A small model that predicts escape time at each pixel, trained from scratch.
Model: 1.08M parameters, 64-pixel images, encoder arch convnext_v2, encoder norm layernorm, encoder activation gelu, encoder moe soft, encoder num experts 8, encoder patch size [4, 4], encoder depths [6, 6], encoder widths [64, 128], decoder norm groupnorm, decoder activation gelu, decoder widths [32, 64, 128, 128].
Training: 8700 steps, batches of 256.
Data: trained on views of escape-time and Newton fractals, 145000 training examples, 15.4 epochs.
Rows from block 9 of the encoder of a small model that predicts escape time at each pixel, named by matrix and row number. Rows with one number within an expert belong to one neuron, the router's apart. Each number is 50 + 15 x the weight over its row's rms, rounded and kept within 0 to 99. All counts start at 0.
After each expert's rows are labels from the 100 images, of 14848, where the router gives the expert most weight on average: "patch colour" is the nearest of a few named colours to the mean colour under the peak. Only what is clearly more common there than usual is listed. The data: views of escape-time and Newton fractals. In brackets: how many of the 100, against the usual share in percent.
# router: slot weights (encoder.blocks.9.mlp.router.weight, 8x128), inputs 64-127
# up: expert up (encoder.blocks.9.mlp.up, 8x32x128), inputs 64-127
# down: expert down (encoder.blocks.9.mlp.down, 8x128x32, transposed), outputs 64-127

# expert 3
router.3:76 45 33 55 17 46 42 74 40 60 29 63 56 56 46 43 61 63 48 52 89 58 41 53 45 46 30 53 62 56 42 33 27 63 41 64 47 57 55 32 31 38 35 42 33 38 37 49 43 48 67 27 39 65 52 18 68 64 38 47 51 53 66 72
up.0:36 50 37 32 69 65 63 31 44 53 55 50 61 70 66 64 28 60 30 75 33 77 64 62 32 37 72 34 48 43 42 53 61 50 51 12 29 66 31 43 32 43 52 56 39 58 69 62 57 31 60 43 47 50 64 39 37 33 59 39 65 53 53 60
down.0:45 40 66 45 61 58 59 51 62 35 42 28 71 70 32 55 39 45 73 80 75 50 31 49 55 53 56 17 48 41 39 44 83 66 40 62 54 52 53 34 71 39 58 91 33 41 50 38 45 52 76 67 47 59 47 60 41 59 57 58 62 35 48 30
up.1:43 71 63 48 53 51 53 55 64 28 54 49 30 60 41 37 37 52 62 76 59 33 40 62 44 38 43 66 31 44 39 68 86 32 56 35 52 17 46 32 78 63 74 69 63 36 54 76 34 33 80 70 76 24 50 44 43 51 53 52 29 58 51 54
down.1:48 51 33 60 39 42 45 38 56 81 50 53 45 49 37 41 35 41 56 28 65 70 54 46 39 39 45 94 67 68 54 42 68 30 48 52 39 78 61 61 32 62 59 57 43 74 44 66 49 64 54 47 41 27 44 60 34 52 63 46 64 72 39 45
up.2:68 56 20 38 50 62 45 63 46 55 49 61 47 31 45 29 48 36 64 35 51 56 40 51 41 79 40 56 34 11 52 27 13 74 53 44 43 66 60 75 35 55 44 42 65 54 42 55 37 61 49 45 55 42 59 51 49 30 31 43 48 53 31 36
down.2:65 56 41 84 57 51 27 42 78 31 77 46 63 58 84 54 57 57 66 39 56 42 43 79 55 86 55 62 35 41 53 66 58 54 49 82 48 56 76 55 63 60 54 21 54 50 49 55 54 40 74 43 52 80 48 54 68 16 33 35 66 24 67 58
up.3:69 62 67 51 37 90 63 63 77 61 30 43 66 58 30 45 53 49 42 38 74 34 30 34 56 53 40 40 35 21 34 74 49 47 32 34 74 44 74 39 48 16 67 61 37 36 41 44 36 45 66 52 40 41 60 37 53 48 43 26 40 76 42 53
down.3:85 56 25 48 39 32 41 41 53 44 34 30 29 58 59 41 55 60 41 25 95 43 49 33 48 44 82 50 70 58 66 41 49 48 74 64 48 67 47 66 56 44 52 67 67 35 48 46 38 41 57 55 46 48 53 36 54 54 71 31 39 78 60 57
up.4:62 63 39 06 56 62 59 41 46 73 44 55 56 53 61 60 44 39 26 46 35 65 63 42 73 53 73 41 45 57 50 45 44 42 35 30 52 72 49 62 10 36 36 43 56 73 58 44 44 38 58 50 24 54 68 57 46 62 39 39 54 75 72 70
down.4:27 45 74 64 40 46 63 57 58 27 37 22 54 51 58 44 52 66 20 74 68 78 30 46 18 56 50 25 60 70 52 65 44 27 42 40 45 43 19 53 86 47 80 70 42 54 60 65 50 18 61 67 68 69 59 41 43 38 57 34 70 49 56 49
up.5:52 38 58 17 82 64 47 50 45 56 37 37 44 54 62 67 35 38 35 71 31 61 59 68 36 34 74 66 37 49 54 47 65 49 47 00 34 69 24 38 34 35 73 42 55 65 44 62 51 37 48 40 51 45 25 41 39 79 50 49 71 52 57 55
down.5:34 40 78 40 64 43 68 33 60 39 48 28 80 66 45 43 38 41 70 78 74 61 17 56 66 54 57 44 55 55 52 51 55 76 56 63 48 50 50 53 53 56 67 82 22 64 66 34 40 42 56 51 49 34 46 50 48 83 90 44 63 59 46 28
up.6:30 59 44 61 63 53 40 58 26 57 29 65 50 70 49 58 46 60 61 60 43 55 50 69 52 35 48 30 63 41 35 57 60 31 35 08 36 62 40 70 46 30 63 31 42 53 60 96 45 55 45 47 46 51 30 38 53 55 47 25 60 43 46 52
down.6:36 42 51 53 59 49 65 64 81 51 57 35 68 70 58 60 67 50 44 87 59 47 47 30 55 44 59 36 43 41 46 49 50 71 42 58 46 72 74 37 38 43 86 62 49 69 46 38 52 42 54 81 38 37 29 67 30 51 65 38 60 46 59 26
up.7:50 18 49 52 57 35 49 58 38 41 62 59 59 18 67 66 47 62 51 37 60 37 55 25 64 33 35 51 77 76 43 64 90 47 56 52 40 14 33 39 24 71 70 57 33 38 57 55 53 43 39 49 44 24 35 58 70 52 35 75 52 49 54 53
down.7:68 32 37 69 59 64 21 51 75 59 50 56 42 32 56 67 17 54 48 65 23 61 81 45 53 68 22 45 50 70 90 77 66 48 46 50 54 45 29 52 49 64 74 76 95 55 74 37 52 65 64 53 62 49 42 85 49 71 47 51 41 41 51 36
patch colour: black (95 vs 26.9)

# expert 6
router.6:49 41 54 70 52 75 61 52 68 57 31 52 35 71 42 66 69 68 33 52 63 62 53 39 48 42 42 54 51 60 45 68 87 50 28 43 58 50 51 32 42 56 51 48 53 26 49 46 49 41 51 44 57 57 68 44 76 44 60 55 35 29 68 72
up.0:31 47 55 64 26 39 53 62 59 43 49 79 61 56 54 38 27 44 49 60 56 27 50 50 64 57 44 52 45 50 43 61 49 37 52 71 51 49 35 57 68 73 62 54 39 51 26 58 73 73 62 56 91 44 44 51 66 43 51 44 64 56 73 50
down.0:34 57 44 42 20 48 24 43 59 46 44 59 41 16 54 35 35 50 42 52 32 50 49 75 31 54 54 36 59 62 35 68 33 40 43 30 25 21 30 41 51 53 69 53 52 45 31 51 52 68 57 57 44 47 42 55 60 40 36 52 80 50 26 50
up.1:66 56 48 49 43 68 56 70 80 54 41 35 41 63 56 48 49 65 18 25 59 34 49 55 62 80 50 61 50 33 37 40 53 38 48 53 66 60 49 71 45 30 71 47 53 45 35 60 46 45 48 74 67 59 57 50 71 10 66 66 48 39 50 33
down.1:70 36 47 56 48 44 32 55 33 51 83 68 57 71 56 28 63 58 39 53 66 34 38 23 32 73 72 79 56 25 75 45 42 24 42 57 48 53 71 70 52 49 49 44 57 56 56 60 55 46 54 42 41 48 73 34 65 61 60 50 45 72 52 57
up.2:31 39 39 40 59 59 60 38 48 45 62 67 63 58 54 58 40 54 36 77 54 55 69 46 39 29 56 28 32 61 69 64 52 40 34 37 46 49 75 40 55 58 28 54 35 40 96 56 46 65 80 50 62 25 54 43 16 55 43 54 59 50 44 60
down.2:19 55 92 32 79 48 49 46 49 62 33 34 55 41 39 49 51 73 49 66 54 63 34 44 71 45 62 29 35 41 30 61 53 47 38 63 78 33 44 33 51 49 61 78 46 67 53 54 39 55 70 62 29 81 40 65 35 48 62 54 71 36 50 19
up.3:86 44 60 86 30 51 42 64 36 56 49 65 36 64 44 52 69 53 39 46 72 27 56 33 69 43 42 63 68 31 22 46 45 69 49 73 57 48 58 33 43 34 77 42 39 52 20 37 52 43 36 48 43 38 41 45 99 51 74 49 45 42 52 32
down.3:45 47 32 60 31 58 38 61 74 57 75 54 31 14 60 57 26 43 32 42 41 53 87 22 38 25 53 64 91 61 68 34 61 45 34 38 57 60 47 76 56 55 57 43 65 54 76 33 42 52 42 70 44 61 65 41 64 33 55 58 32 71 50 67
up.4:34 46 34 57 57 46 67 42 33 59 58 63 61 56 63 49 22 54 20 57 40 43 68 54 44 29 47 15 44 50 61 52 42 51 41 40 55 58 78 34 51 56 36 58 37 34 88 45 38 65 76 60 64 31 58 33 43 55 52 45 51 57 45 67
down.4:32 40 82 19 65 45 56 40 90 70 54 24 41 44 48 65 56 64 53 69 56 48 41 66 71 45 63 20 33 53 37 45 60 80 43 62 65 42 47 22 59 56 60 80 57 53 51 26 48 69 61 50 58 75 28 50 37 59 53 34 45 27 43 28
up.5:49 26 36 40 65 76 29 36 51 35 63 75 41 50 84 62 47 62 45 56 36 40 45 56 33 38 49 68 22 50 54 87 55 45 48 23 76 57 70 43 50 52 37 61 25 39 60 53 40 53 55 52 70 69 44 47 47 52 45 56 36 52 33 85
down.5:52 34 65 39 72 36 56 58 59 66 82 33 68 54 25 73 67 47 55 59 80 65 24 24 55 46 74 44 44 54 50 89 49 71 30 69 59 65 48 34 47 48 71 60 80 57 49 46 46 48 58 67 29 55 51 69 39 51 67 42 53 62 48 24
up.6:57 29 12 39 75 66 37 49 59 49 56 50 65 45 78 57 54 39 40 46 47 64 46 66 52 27 69 62 29 25 66 50 52 61 46 23 62 90 50 47 41 48 44 58 56 54 63 53 33 68 46 45 65 43 61 47 35 63 51 30 40 44 65 67
down.6:69 25 91 43 73 32 43 33 45 57 29 57 56 70 27 45 75 59 74 60 81 45 46 30 57 59 71 36 39 25 60 57 65 56 46 65 52 73 53 70 57 40 59 53 37 67 60 47 26 56 49 59 69 71 52 48 36 77 58 31 48 57 53 33
up.7:60 56 67 53 45 63 39 78 75 69 48 32 19 46 56 41 44 67 70 59 54 45 34 56 57 70 43 56 56 45 50 41 40 43 48 52 79 27 52 48 64 39 76 48 62 27 42 39 46 17 38 42 69 75 56 51 44 39 36 55 42 39 52 42
down.7:68 52 38 69 41 59 68 52 35 51 59 68 62 45 41 69 69 63 68 28 55 40 31 58 54 65 54 87 56 61 71 61 49 49 34 46 75 52 68 65 23 48 70 64 53 28 32 48 53 51 59 32 34 48 60 52 41 69 56 38 26 63 50 27
patch colour: black (91 vs 26.9)

# expert 7
router.7:39 52 41 68 48 70 26 39 60 77 09 48 37 45 52 76 60 62 70 38 56 56 36 68 61 68 53 49 17 56 53 57 58 45 45 65 29 63 47 47 40 47 54 33 41 60 43 60 66 27 17 32 36 76 36 39 57 58 34 69 68 34 65 30
up.0:39 63 32 36 83 65 32 55 57 26 35 68 67 47 60 32 46 58 65 45 68 52 67 49 33 34 40 28 25 19 65 47 22 48 50 17 57 65 36 66 36 50 43 36 46 57 53 34 65 41 53 56 65 43 70 48 29 34 36 25 49 55 42 65
down.0:49 64 70 37 61 27 66 50 61 31 33 41 46 55 63 60 69 69 64 66 71 43 55 42 51 28 62 41 50 41 28 48 51 85 73 80 30 39 65 52 56 37 52 40 43 46 59 64 63 49 53 49 16 41 52 52 58 43 80 31 52 10 62 56
up.1:43 58 28 33 47 53 49 15 78 79 43 85 71 56 57 77 48 66 57 48 45 54 84 70 25 64 52 43 34 23 54 69 42 67 64 45 23 51 44 53 55 73 56 60 19 56 44 74 55 29 47 31 41 52 46 56 36 58 31 42 55 34 48 55
down.1:26 45 76 37 61 53 39 67 49 24 50 46 51 33 49 44 57 51 55 68 47 38 62 55 74 82 63 64 38 39 60 60 43 49 58 73 53 58 55 66 47 39 34 60 79 34 56 50 60 32 59 57 18 16 63 27 54 50 53 36 38 45 60 41
up.2:41 70 71 49 51 58 66 88 51 42 57 29 57 65 55 37 53 51 76 39 63 55 32 55 37 35 47 88 42 32 47 31 50 71 48 63 51 59 45 52 47 77 44 69 54 36 42 43 34 47 55 48 49 46 58 52 03 25 38 59 59 65 54 42
down.2:38 66 66 42 46 29 65 39 37 21 39 48 41 56 57 08 64 30 73 57 66 52 53 57 42 43 71 24 49 39 48 40 38 52 23 43 43 67 71 53 68 74 51 51 58 39 64 37 43 45 77 56 45 62 34 36 55 63 46 64 72 50 61 65
up.3:48 32 74 54 51 57 60 81 65 56 69 43 47 60 52 37 42 55 69 51 49 65 32 36 25 18 26 68 55 46 41 56 60 52 57 69 49 56 45 44 42 63 58 55 49 46 30 21 39 61 36 66 17 40 51 60 32 64 48 60 43 65 22 37
down.3:68 47 41 38 50 49 63 30 49 63 49 51 40 49 60 26 62 36 90 39 56 43 42 08 60 38 43 18 44 24 25 69 53 44 63 76 62 57 35 85 65 81 28 47 55 40 55 55 41 49 70 55 64 71 53 30 35 68 46 53 72 57 49 68
up.4:32 52 47 71 67 19 46 46 10 56 56 56 55 64 51 24 45 75 43 83 38 56 61 52 64 33 46 39 80 65 66 45 49 29 34 55 45 44 30 31 53 25 43 51 50 38 63 49 63 73 74 52 79 58 66 45 47 46 63 23 50 56 42 34
down.4:61 43 50 40 38 63 42 38 60 68 51 53 33 67 56 30 36 35 43 43 61 55 57 55 51 21 26 35 52 71 62 57 59 53 44 29 45 42 55 53 61 40 61 58 41 36 23 32 54 87 43 46 67 92 21 69 66 37 32 50 60 29 33 44
up.5:60 61 57 71 53 39 63 44 57 64 58 46 52 51 45 50 71 55 76 50 41 52 40 48 67 40 45 16 52 65 69 53 49 49 45 59 31 34 48 10 70 72 46 57 28 48 51 67 55 29 65 40 50 58 38 19 55 63 45 36 62 50 44 67
down.5:54 42 49 72 33 46 39 75 32 22 38 28 52 59 69 48 58 39 62 42 71 56 50 56 29 51 44 59 27 45 75 72 32 40 49 40 23 46 60 41 31 61 46 46 49 32 20 58 36 26 52 44 33 46 56 54 60 40 42 45 69 72 46 74
up.6:55 46 59 51 38 32 51 33 27 58 57 38 30 63 29 60 42 41 33 49 67 55 44 53 68 57 70 63 95 78 37 30 62 40 52 45 67 38 51 52 32 37 40 22 89 70 55 33 65 39 35 71 67 58 49 50 69 60 64 78 49 59 74 40
down.6:49 55 51 42 47 66 84 65 67 61 76 49 55 69 48 44 32 62 43 60 42 56 45 66 29 46 40 52 63 77 41 35 38 46 64 47 46 59 51 22 54 56 00 51 30 84 40 40 86 75 54 64 39 48 56 51 74 60 53 67 39 56 50 57
up.7:69 57 49 70 13 33 62 31 52 46 65 49 56 42 52 59 80 59 49 58 46 49 48 53 62 39 19 46 62 59 55 57 73 40 47 86 23 44 84 39 68 47 80 73 32 48 30 61 67 60 45 35 36 45 30 56 35 69 54 47 40 27 46 46
down.7:45 45 20 52 44 43 40 57 36 59 41 76 40 44 58 59 39 43 52 40 22 40 52 23 76 67 50 50 40 49 64 70 48 52 42 59 52 42 47 55 32 71 75 51 81 29 72 42 72 08 48 55 79 31 40 63 43 57 39 50 33 44 49 49
patch colour: brown (56 vs 25.4)

# expert 4
router.4:39 30 29 33 68 45 30 40 44 38 62 65 37 46 72 62 45 58 28 42 51 67 45 37 15 70 55 46 56 53 35 64 41 61 57 41 46 48 40 68 53 46 47 51 28 61 62 48 53 66 43 58 58 45 51 55 45 65 81 54 40 30 35 78
up.0:37 62 39 44 56 59 37 64 52 59 46 54 50 14 42 49 54 55 55 17 49 23 43 53 52 67 46 63 42 46 60 67 64 40 66 50 61 49 57 53 42 29 72 37 87 56 49 54 70 42 39 41 63 52 56 55 70 35 22 73 69 66 34 34
down.0:46 52 80 60 54 55 62 25 62 45 31 28 50 56 55 49 88 63 58 82 38 57 40 66 28 47 43 33 32 46 37 32 51 38 74 53 59 64 58 46 59 60 58 42 18 80 71 41 39 56 48 49 56 77 67 54 42 85 51 41 74 39 49 48
up.1:58 32 44 65 58 75 60 42 75 65 53 50 48 56 38 44 52 26 55 27 54 20 63 47 54 58 43 47 54 49 58 65 34 74 63 28 57 50 49 56 56 67 52 64 74 37 29 74 59 44 34 44 50 48 57 18 48 27 20 63 50 55 34 19
down.1:66 24 65 57 49 55 42 42 49 37 24 55 42 39 30 42 74 70 46 38 71 56 51 53 32 53 64 49 42 48 47 47 24 26 76 38 64 28 63 62 57 53 56 45 37 43 48 60 29 60 42 48 37 69 45 04 46 47 36 46 57 41 57 66
up.2:48 60 40 56 41 15 36 40 50 75 21 44 77 66 31 25 52 46 29 50 32 58 64 74 78 58 49 49 58 62 53 37 15 34 39 50 42 42 54 70 46 41 34 50 64 66 31 48 54 58 34 53 57 66 84 48 49 27 37 44 75 60 61 12
down.2:57 32 77 54 58 62 43 53 48 33 30 24 12 49 53 39 58 78 31 55 51 50 34 50 40 47 55 46 64 59 60 54 52 19 84 45 43 49 63 55 51 61 66 37 56 65 61 39 23 39 61 42 41 39 69 69 54 51 55 49 79 62 60 58
up.3:48 74 35 49 51 64 57 39 58 48 45 50 76 70 55 59 43 30 80 50 62 15 45 35 40 73 32 32 62 28 38 74 40 48 75 49 35 53 46 58 60 67 28 74 29 70 46 93 38 32 55 40 63 46 27 44 33 36 40 47 54 50 34 81
down.3:68 73 36 52 33 60 70 60 60 47 47 48 33 61 69 51 36 32 53 58 41 32 64 42 47 67 38 47 46 33 54 41 56 37 48 42 48 35 56 29 35 35 56 53 70 66 42 84 55 51 45 43 48 66 24 65 65 33 59 63 30 43 22 81
up.4:41 19 40 46 73 88 43 41 55 48 72 71 51 38 58 63 54 74 35 50 32 56 38 44 31 11 54 37 41 67 59 65 46 59 50 37 60 46 65 39 53 48 45 56 55 43 53 37 63 28 52 58 48 51 32 43 46 67 70 43 57 43 00 70
down.4:46 26 41 24 62 13 59 48 36 64 43 45 45 26 19 44 51 67 40 38 57 51 41 44 72 32 68 54 46 57 47 62 34 84 55 72 70 37 57 52 44 48 61 31 48 35 40 24 45 62 27 51 38 46 37 08 43 62 51 45 32 29 39 27
up.5:60 61 41 51 52 57 61 41 57 48 57 35 47 19 26 51 70 36 71 29 55 20 53 29 53 55 40 46 56 52 66 56 54 40 52 52 52 43 66 48 22 63 69 39 88 42 46 52 70 35 42 47 52 46 75 61 66 35 23 77 44 62 44 25
down.5:70 38 72 49 37 54 65 59 65 29 28 35 33 70 48 26 82 81 54 63 69 49 38 53 06 39 61 54 56 35 39 37 24 39 67 44 29 39 48 59 68 47 49 43 17 64 40 33 57 76 57 46 62 70 68 41 74 72 41 48 59 16 56 60
up.6:47 35 41 54 68 38 53 51 24 39 46 28 57 64 60 50 64 57 16 53 76 53 57 25 53 50 31 37 36 52 39 52 56 53 65 64 44 46 34 54 18 83 59 12 56 52 35 47 59 58 44 35 00 58 72 51 48 58 47 68 48 64 44 52
down.6:52 41 44 51 34 60 30 36 79 68 34 76 55 39 39 46 29 60 15 41 42 70 78 46 42 36 61 57 43 37 60 27 56 33 78 33 31 59 28 46 67 26 52 46 58 52 48 39 70 57 46 58 64 55 68 31 34 45 61 33 26 60 58 70
up.7:80 56 96 54 39 52 53 69 54 71 51 72 69 66 71 28 24 60 39 76 64 58 47 62 62 33 46 64 50 38 52 26 47 60 45 49 39 55 59 22 37 70 76 63 43 29 35 45 44 53 92 42 46 26 46 28 44 45 22 34 58 66 61 45
down.7:39 55 54 39 42 68 42 54 70 34 56 75 59 66 64 75 57 50 58 52 11 73 83 52 32 40 47 35 64 40 31 60 79 51 56 52 37 31 33 30 71 43 36 61 52 72 59 57 66 74 67 34 45 72 29 45 55 59 54 79 38 31 64 51
patch colour: grey (45 vs 16)

# expert 1
router.1:38 63 23 65 50 47 61 33 70 44 54 56 18 38 50 47 46 39 55 31 51 59 54 80 55 53 20 44 70 32 63 67 45 50 46 18 36 51 39 73 49 51 39 67 64 44 50 60 58 47 21 50 52 59 66 93 51 46 55 67 68 58 43 25
up.0:56 56 52 54 67 45 48 48 31 75 55 63 53 90 69 63 69 51 31 58 71 64 61 41 35 39 27 32 51 34 14 70 49 44 39 48 28 46 51 50 61 35 17 55 40 56 66 47 39 60 50 58 57 53 53 45 44 60 54 46 45 49 28 58
down.0:66 53 44 58 32 45 63 63 52 11 33 23 47 33 59 47 64 41 47 52 73 63 41 51 39 36 20 65 29 40 50 49 54 58 50 22 51 60 39 53 43 42 55 32 55 48 21 71 39 31 26 57 53 68 42 38 53 66 53 55 55 20 33 50
up.1:38 25 44 53 66 42 57 41 34 35 57 21 38 46 53 58 66 66 53 38 50 53 49 48 62 65 58 60 56 63 62 43 58 44 43 50 51 44 54 47 54 49 81 21 75 54 52 17 71 60 48 60 36 57 23 50 46 54 46 75 46 45 53 44
down.1:71 29 56 36 66 49 35 58 34 58 49 79 51 56 57 34 49 57 51 70 50 69 54 58 42 51 38 61 19 47 47 48 47 39 32 51 47 41 46 41 37 73 53 88 32 39 48 41 77 73 76 42 52 32 47 45 47 44 40 61 51 36 34 49
up.2:38 32 63 45 52 70 81 64 56 58 48 85 55 47 67 48 22 59 46 48 15 46 50 37 57 31 99 78 11 44 30 45 53 53 59 49 55 67 72 45 39 61 39 38 52 57 68 40 60 57 53 69 56 55 75 53 72 44 62 24 51 28 66 57
down.2:43 44 37 69 49 28 28 40 31 66 63 54 34 45 23 38 57 50 60 09 59 60 39 43 56 54 74 39 35 00 63 62 57 51 68 66 55 39 35 49 62 54 68 50 60 46 50 40 50 69 64 67 48 43 59 86 70 45 50 21 56 73 44 42
up.3:71 83 63 50 56 24 71 46 59 53 53 34 32 37 41 59 54 60 95 44 53 65 36 48 77 59 42 16 71 44 71 46 53 36 28 53 53 31 32 42 46 37 69 61 52 50 51 69 53 29 55 58 18 58 28 56 39 49 42 75 57 61 54 29
down.3:64 69 30 48 27 56 30 41 36 66 72 60 60 48 73 40 54 30 54 47 32 43 39 43 25 69 55 37 48 49 26 33 42 51 23 55 73 57 43 30 53 46 47 79 50 45 41 51 59 30 45 64 41 57 31 66 41 45 51 65 43 59 37 67
up.4:65 63 59 44 55 56 44 41 37 59 43 55 39 85 66 84 55 41 56 73 59 68 50 44 65 12 42 36 58 33 28 50 41 40 26 44 58 59 58 38 61 21 32 67 26 71 61 61 30 46 58 33 31 89 33 38 57 71 40 23 55 68 47 76
down.4:61 54 35 63 33 62 55 50 28 24 59 49 36 55 58 18 49 58 58 46 68 44 55 69 26 69 28 76 55 29 57 64 41 59 68 31 36 56 71 45 51 57 52 28 53 50 44 71 51 68 20 58 55 52 72 43 65 69 41 42 58 37 48 54
up.5:40 68 62 63 25 34 56 66 64 48 51 50 55 50 15 45 39 53 49 47 67 43 42 55 49 55 39 36 68 49 65 43 41 68 42 59 31 31 71 52 74 59 63 76 73 42 47 46 45 55 55 53 46 13 57 39 56 40 48 21 53 22 61 56
down.5:83 50 19 62 51 75 52 48 44 48 57 50 57 54 59 44 74 64 68 41 18 55 23 46 44 62 19 69 51 50 68 59 09 54 48 41 66 76 73 62 52 49 44 27 57 47 33 46 30 53 22 53 64 40 50 42 49 41 29 44 49 63 43 70
up.6:55 39 57 33 59 61 37 51 20 70 48 54 27 47 40 50 30 45 53 52 51 40 59 59 51 19 59 55 29 47 79 64 49 69 71 37 67 22 44 40 48 52 74 29 80 49 65 37 56 47 47 33 60 42 49 38 40 89 73 67 59 44 31 50
down.6:75 42 38 42 72 52 70 52 65 44 31 51 86 56 59 31 67 43 56 51 71 38 31 47 53 20 48 52 28 52 37 55 28 50 59 99 33 51 32 50 50 62 61 58 36 40 45 31 43 48 55 50 51 36 54 47 56 95 58 49 57 50 38 55
up.7:50 41 26 61 58 61 57 53 53 42 38 51 45 25 61 61 42 67 51 41 29 57 49 50 56 72 24 72 55 39 47 75 19 40 51 30 62 46 59 59 30 43 21 20 52 63 47 43 74 26 39 58 64 43 53 68 31 37 63 41 74 28 29 49
down.7:39 35 88 59 53 38 45 61 32 51 38 50 54 76 55 57 68 47 44 60 69 55 35 62 60 58 60 33 28 32 53 68 54 46 58 92 47 30 32 16 57 35 36 64 47 50 60 49 56 46 65 53 48 56 57 45 51 51 47 56 70 60 51 44
patch colour: pink (36 vs 8.2)

# expert 0
router.0:48 50 75 64 56 27 71 59 66 42 56 51 22 59 29 48 74 34 60 53 56 70 09 46 40 73 58 53 45 53 37 34 51 70 19 71 32 54 38 51 66 53 60 42 48 63 53 38 31 55 35 40 53 66 57 75 44 57 62 66 54 69 49 49
up.0:46 35 36 33 75 80 54 44 35 47 41 82 59 60 69 64 50 47 46 45 61 63 25 40 53 35 75 44 29 42 46 52 50 20 45 20 53 59 36 52 46 70 64 42 39 61 67 50 39 59 43 50 73 56 38 74 52 62 66 59 57 52 64 73
down.0:53 40 61 50 64 43 40 67 74 46 51 41 57 53 47 49 69 42 55 72 34 61 34 45 46 38 46 57 54 58 67 56 55 64 39 40 23 69 54 75 51 55 68 63 32 51 38 54 29 55 47 66 73 29 54 68 22 71 57 58 65 50 56 49
up.1:52 57 66 43 34 31 58 19 51 40 53 60 66 44 47 53 57 49 79 67 45 34 67 56 62 55 76 45 45 51 56 42 73 41 59 81 21 17 55 39 62 42 46 44 59 61 66 53 56 35 67 59 40 46 31 46 63 61 64 65 42 40 53 51
down.1:46 50 24 41 55 34 33 59 50 70 62 76 31 39 45 46 56 57 69 58 08 62 43 40 58 77 35 63 57 53 35 37 39 40 53 31 56 58 49 63 54 64 65 58 30 83 54 58 44 71 32 58 55 47 45 48 49 62 59 59 35 65 43 43
up.2:26 57 44 56 56 48 54 59 64 58 19 51 23 39 48 47 52 41 63 58 53 56 45 77 62 61 77 43 55 34 55 50 44 52 42 43 54 36 55 61 40 59 44 18 31 41 68 77 82 71 45 40 74 54 33 54 38 33 41 45 86 36 59 56
down.2:53 54 72 53 50 64 69 43 51 54 40 63 50 65 66 45 36 17 70 74 19 55 38 73 44 61 41 66 65 39 40 31 53 38 55 21 54 64 37 43 69 49 68 88 38 62 58 55 67 61 54 56 53 52 49 76 22 75 52 56 63 42 53 56
up.3:48 32 35 58 56 71 23 78 51 49 65 64 81 30 74 52 65 62 42 35 41 71 33 52 62 42 34 67 38 40 50 48 75 26 46 49 37 46 34 63 56 42 54 43 47 69 51 20 55 59 42 66 53 76 52 71 38 65 25 48 47 64 40 44
down.3:28 33 49 68 44 34 46 70 52 48 28 33 46 75 31 62 68 45 22 60 81 38 72 55 44 57 55 60 62 31 74 76 50 51 68 58 48 52 59 76 41 56 44 16 44 38 18 54 29 51 49 61 36 42 60 32 27 39 48 37 52 56 67 50
up.4:60 65 67 47 47 54 72 64 72 76 39 74 35 52 36 77 53 61 61 38 51 63 47 47 56 60 55 54 79 09 63 57 66 58 31 53 55 41 48 51 32 64 73 23 51 44 36 38 44 34 32 71 51 78 47 53 36 49 51 89 62 31 55 34
down.4:52 84 29 60 41 64 55 43 52 24 18 50 46 58 38 34 25 58 46 61 40 63 46 72 17 60 24 31 72 53 59 47 35 40 47 21 42 40 36 69 76 39 37 79 58 32 28 29 53 56 49 41 39 81 43 71 51 70 38 48 38 56 63 66
up.5:45 25 38 42 51 55 39 36 25 50 56 68 46 58 66 65 35 54 53 57 73 52 36 37 43 15 69 41 48 56 59 67 27 71 51 28 70 54 65 43 38 46 34 51 37 49 75 15 53 56 73 72 62 50 41 70 60 50 35 46 75 41 51 74
down.5:39 42 53 55 40 77 51 37 51 59 58 48 62 34 46 39 45 58 36 63 33 58 38 53 68 27 52 43 46 48 45 66 57 48 47 16 47 37 40 38 68 45 71 84 47 71 46 52 51 45 37 53 84 49 15 57 32 61 42 49 51 45 62 08
up.6:45 66 61 44 40 40 45 33 46 45 63 27 40 57 55 55 47 77 53 75 41 41 73 50 40 58 47 93 59 26 44 85 73 93 59 63 23 42 52 53 65 43 42 41 63 49 46 12 39 54 47 50 36 28 56 61 59 44 48 59 32 29 44 48
down.6:23 74 66 39 17 42 58 56 84 51 57 64 35 42 61 57 50 31 59 40 61 57 68 38 26 48 47 45 65 28 50 15 49 88 51 40 35 47 62 55 51 72 57 36 56 85 74 55 37 78 44 48 27 73 45 76 50 71 58 64 41 63 32 48
up.7:27 55 32 56 63 50 52 30 29 75 30 48 86 55 30 33 62 40 29 50 59 45 39 80 59 69 47 40 42 38 29 22 59 35 47 53 19 56 47 55 76 53 51 47 44 56 49 65 58 64 41 42 45 69 44 48 49 49 65 57 68 79 45 65
down.7:69 46 74 37 50 51 25 72 74 61 52 47 47 51 70 36 65 62 45 81 59 34 69 35 70 66 60 82 78 41 72 57 41 48 34 74 45 50 63 48 17 46 68 38 56 58 66 70 44 55 50 49 58 28 74 46 61 35 46 34 61 53 51 45
patch colour: black (88 vs 26.9)